From a checkpoint of a small multi-label audio tagger.
Model: log mel input, norm batchnorm, activation relu, widths [80, 160, 320].
Training: soap at rate 0.0035, 16700 steps.
Data: 39062 training examples, 82.1 epochs.
Rows from block 8, named by matrix and row number. Rows with one number belong to one channel. Each number is 128 + 32 x the weight over its row's rms, rounded and kept within 0 to 255. All counts start at 0. Numbers have three digits each. After the name is the row's rms in percent of the matrix's.
# convs0: first 3x3 conv (model.blocks.8.convs.0.weight, 160x160x3x3), inputs 55-65, a 3x3 kernel for each
# convs1: second 3x3 conv (model.blocks.8.convs.1.weight, 160x160x3x3, transposed), outputs 55-65, a 3x3 kernel for each
convs0.36 106:053126117169091130121083151177110088167121128160111139127145096102125157214101162154101131131147118149161080121135073125118124124146148121118116170110088148114159208114141089142156127163077145123134127100167133159145079100111199144132140138167092108124116118092135148119156137147196075194165183107
convs1.36 101:126182114144095146099173109144109122070112161118098160099128165124103204128134147110149146174253170132134090157128154109122113197132107164152155159140081163049147100149123108101106143097127105176054192035113102141126129142093134203096101134120110126139089114103135099173158160134117093164115118124
convs0.37 093:114115142124149156129128096183069133144131127107152146073157110168148164140089140103115094105125130099127097116115108086150108108136111120178190134172133161133146154125111107187075144171125148118113130135175164131070155134089121146152137092093130156186123196114111137135116141142112108131148112105
convs1.37 093:130118102124135056106085203139146089135087126131187117149085126153054097136143144108141126114143127145126138139163192133090099107116095127138108111105078129095105133117060113156078129128091142166108181107169113153172174117132144119153117135071122050128075081141119056138113156112059152164149097105
convs0.38 095:104180133188078152088122166084099145150128125117127119115111089164150193109123160125110109144102192112023152160126166119078130166191058148126103123143101111108116083036104112150168135136135118191143142080108133128132084111140130121109101146152108129171123159186160166142124159117110123110114182114
convs1.38 095:162080181187081136069127108132119150136139092091152161199114095151133090124111156168176079136085126087148178121171139092141134088122123140163134128146139164171122061136176155152123116148119112107077135121155151136107060092134162149112166124155143128122073163187000147066100106138158142122105072114
convs0.39 094:142125136129088145133152117159116184130142113073082067127103155100112110156133133130136105107142117155132095150144150160117127122112127120166132116127120095115070194121151170123145124097165171105152107159153181148166072089135101107090119135174162150158086127132098126121182148098130126115133076182
convs1.39 093:080106090123103167135083176123113084037138124180140166158117085138140166120136149118200130134063087107115151146127140093140165093095107127137076106168094110135186085137111192168115127109145147165118108094094167159088066126090149149199135169198131129091095124113143135108128140135086120105124147134
convs0.40 106:122123098084103129148160102217114088141147084118114201165070169128132149106109140180117093125154044138136099090125123154093182235116099096136109151153199159119112176163123110110170078119138060161102167200153131133102207127096130087124110134155126102120175079121115142141100142121169155200120165096
convs1.40 106:099206105141031106125125111136130155123112082134114109071070126134098203166088084128122090118133154146196096168082099077148146124111130129168133141150187156129128157182085116137115119088122188147169166182138131131134158068085084160131137088084104108133092116110178108065177073121187147120121146164
convs0.41 102:148162133174131182107144176152119168120086186117167118117093109105135060089128169142111175152119123141101135182069148149111115175161123143115114096124136130139114115125093131166108110101086103075177164146140116169184104126121106139138122155088211144112140121137149134127132177172151132059106140123
convs1.41 104:077147091222077121112223160069130128124144168134053145131131114115107153112108100127148165157151173162111149090117150179124106166114133183116106138099076106113161102140103132119137093176109107120182160150152078178086072093106110126120129096105150130075088103085142121095154165079127118124069050101
convs0.42 094:120153088095105163114104153092119144120139127203106080101082106115113103184101151069106153130138176131131153139164134093135093106089168099122166093167093101135132111108068159131121128151136128154111155061104113129141131169122165146089104073136090129155162137181182118068159088114126121169204166142
convs1.42 096:133125201136156168083166144116150140138107111106132095092104111156090142122107169194126161166085093145137117153130128157158203091067080100134198082126105064135184123117147139126164189177171147130111097104157091112124112094209134101103141097109153175137117070093113178122136119103088155110153104066
convs0.43 105:118044125138086127113121114185122148175147096115111154091132113176127134109176102103093138113114105125125112085083129106191126122099225157116179154134119074089097120149113151131175145166109129132136148168124109116157164093108119140157130104147160153156111153139133137111178138122186125120097124126
convs1.43 102:075140142129100218118123214134141170087137101127119121138154139164103094094146097151127126111103117152110101137104157134158099092115121162085116076052161148106199139158081162133132173153052142120170107105127112130167157111104084156169053155131083154129109109048150048155119140121111065110167082137
convs0.44 096:171125150143112140172188110082150107089137140190122158162119125083102153099155119121101128101105105150112141131134144140159134168114180116050085099082139088157165133150140155106144119128087103125101125144092142114148170137112133086159110105177158149164078153107094096142122162149173103132053164117
convs1.44 098:143123097107126130123104146128129064131104145092142150124129149153102114130095113147156135149148139153146154127142139124048123152147164079035117124129157167183124179112130108121117106181158172113138132101076142120152124163063197105185138161195153119051121132147128140115105169102141143117117194145
convs0.45 105:144103132156071055130117112114127154167099151115181102108107189158120150177101081035110176127130133156187102233149126101079174125160164178141046127129183104077116176134109159152097135119158099154116160082141073140080136133135169106119149123140110166109175145093148067069160159092148155147112143126
convs1.45 102:192192121093170166154093180082121142177097130112113170128085150125143199140116071045116155185123156151105117133113138113124141162084087187148113094133164164082010130085131136181109097112140126123112205136134165143139112200152077162133159131156096114026128142165185084128136114117104091087090122098
convs0.46 099:161158156099106086124132172093077108191219156119131170142181168172127160112122107178127142176076188087161141128119117130113141115120122099201108255155141117106090053147080162116108130127173119101116120071127154134132081152067124151093135101110093153181130117117076136127187101084094139090058167136
convs1.46 103:184097053150069119115132183118141133130118110046095125128075161081136071083110086179157090141142097090136183162164097118134102162141137142140095136142088096119097126131170127147138152051128033130112114137066087120102141107096197161186067118170115149120125081086148102177136102105094110147078180103
convs0.47 103:153110110124097173123186086157140136140122111079087220143134129144160152136137095148094136146091084132102165111096161067101105149158165080162147175120167150091150140135135157116089103106142144183054107093096087147083120158104175139102139147134143159091154143145117131128130122183129143118128097120
convs1.47 095:133073129207094059156094148136115139133109147177201145119142114132127140103149119128134138123068096132125167086150093105110155108172139142136108137081145093114174103165111055127128135149113066139106150110092208119156152080104126177095095096119120110098108148092184141120095157147149127107104142153
convs0.48 096:162050143149095085167118105120151177132068106047083090129164154120136163143158131134138176091106142132167168125128087131151130083123120137105139105170105215108157152080151144150082136135117164093100092167123166159129169126126092109113106145148100099148093173201103188132110131126148102101113155107
convs1.48 100:118084160073142144138155113081138127090141129110095130116109098122176107232156114157148125117109148184087124147173109077069140157129109099128116142148133137112104162115154125086142124136146108144169173121136068126127079092159164136122103162042126137129117088139159132108161066103107109093107095086
convs0.49 117:126142091103121169141131110154163127158144093113095125069099153093099164171173129100139084182161143122069175101179116130111083174090190157148170186049029106218171145136131133135130115087123133149100106199177155177095113089143035112230110136139094162134096156164144080145108128201084136128132069099
convs1.49 113:150152107121129147139122088144129059154096103099106129097167220118112151051107156104156207152139158093132115157053102118101150082132121157135127202144176095104093146183108123125136153136133162084154150152079129175099149128103029077210166115096172113112153169147136165108152091096115121106153131086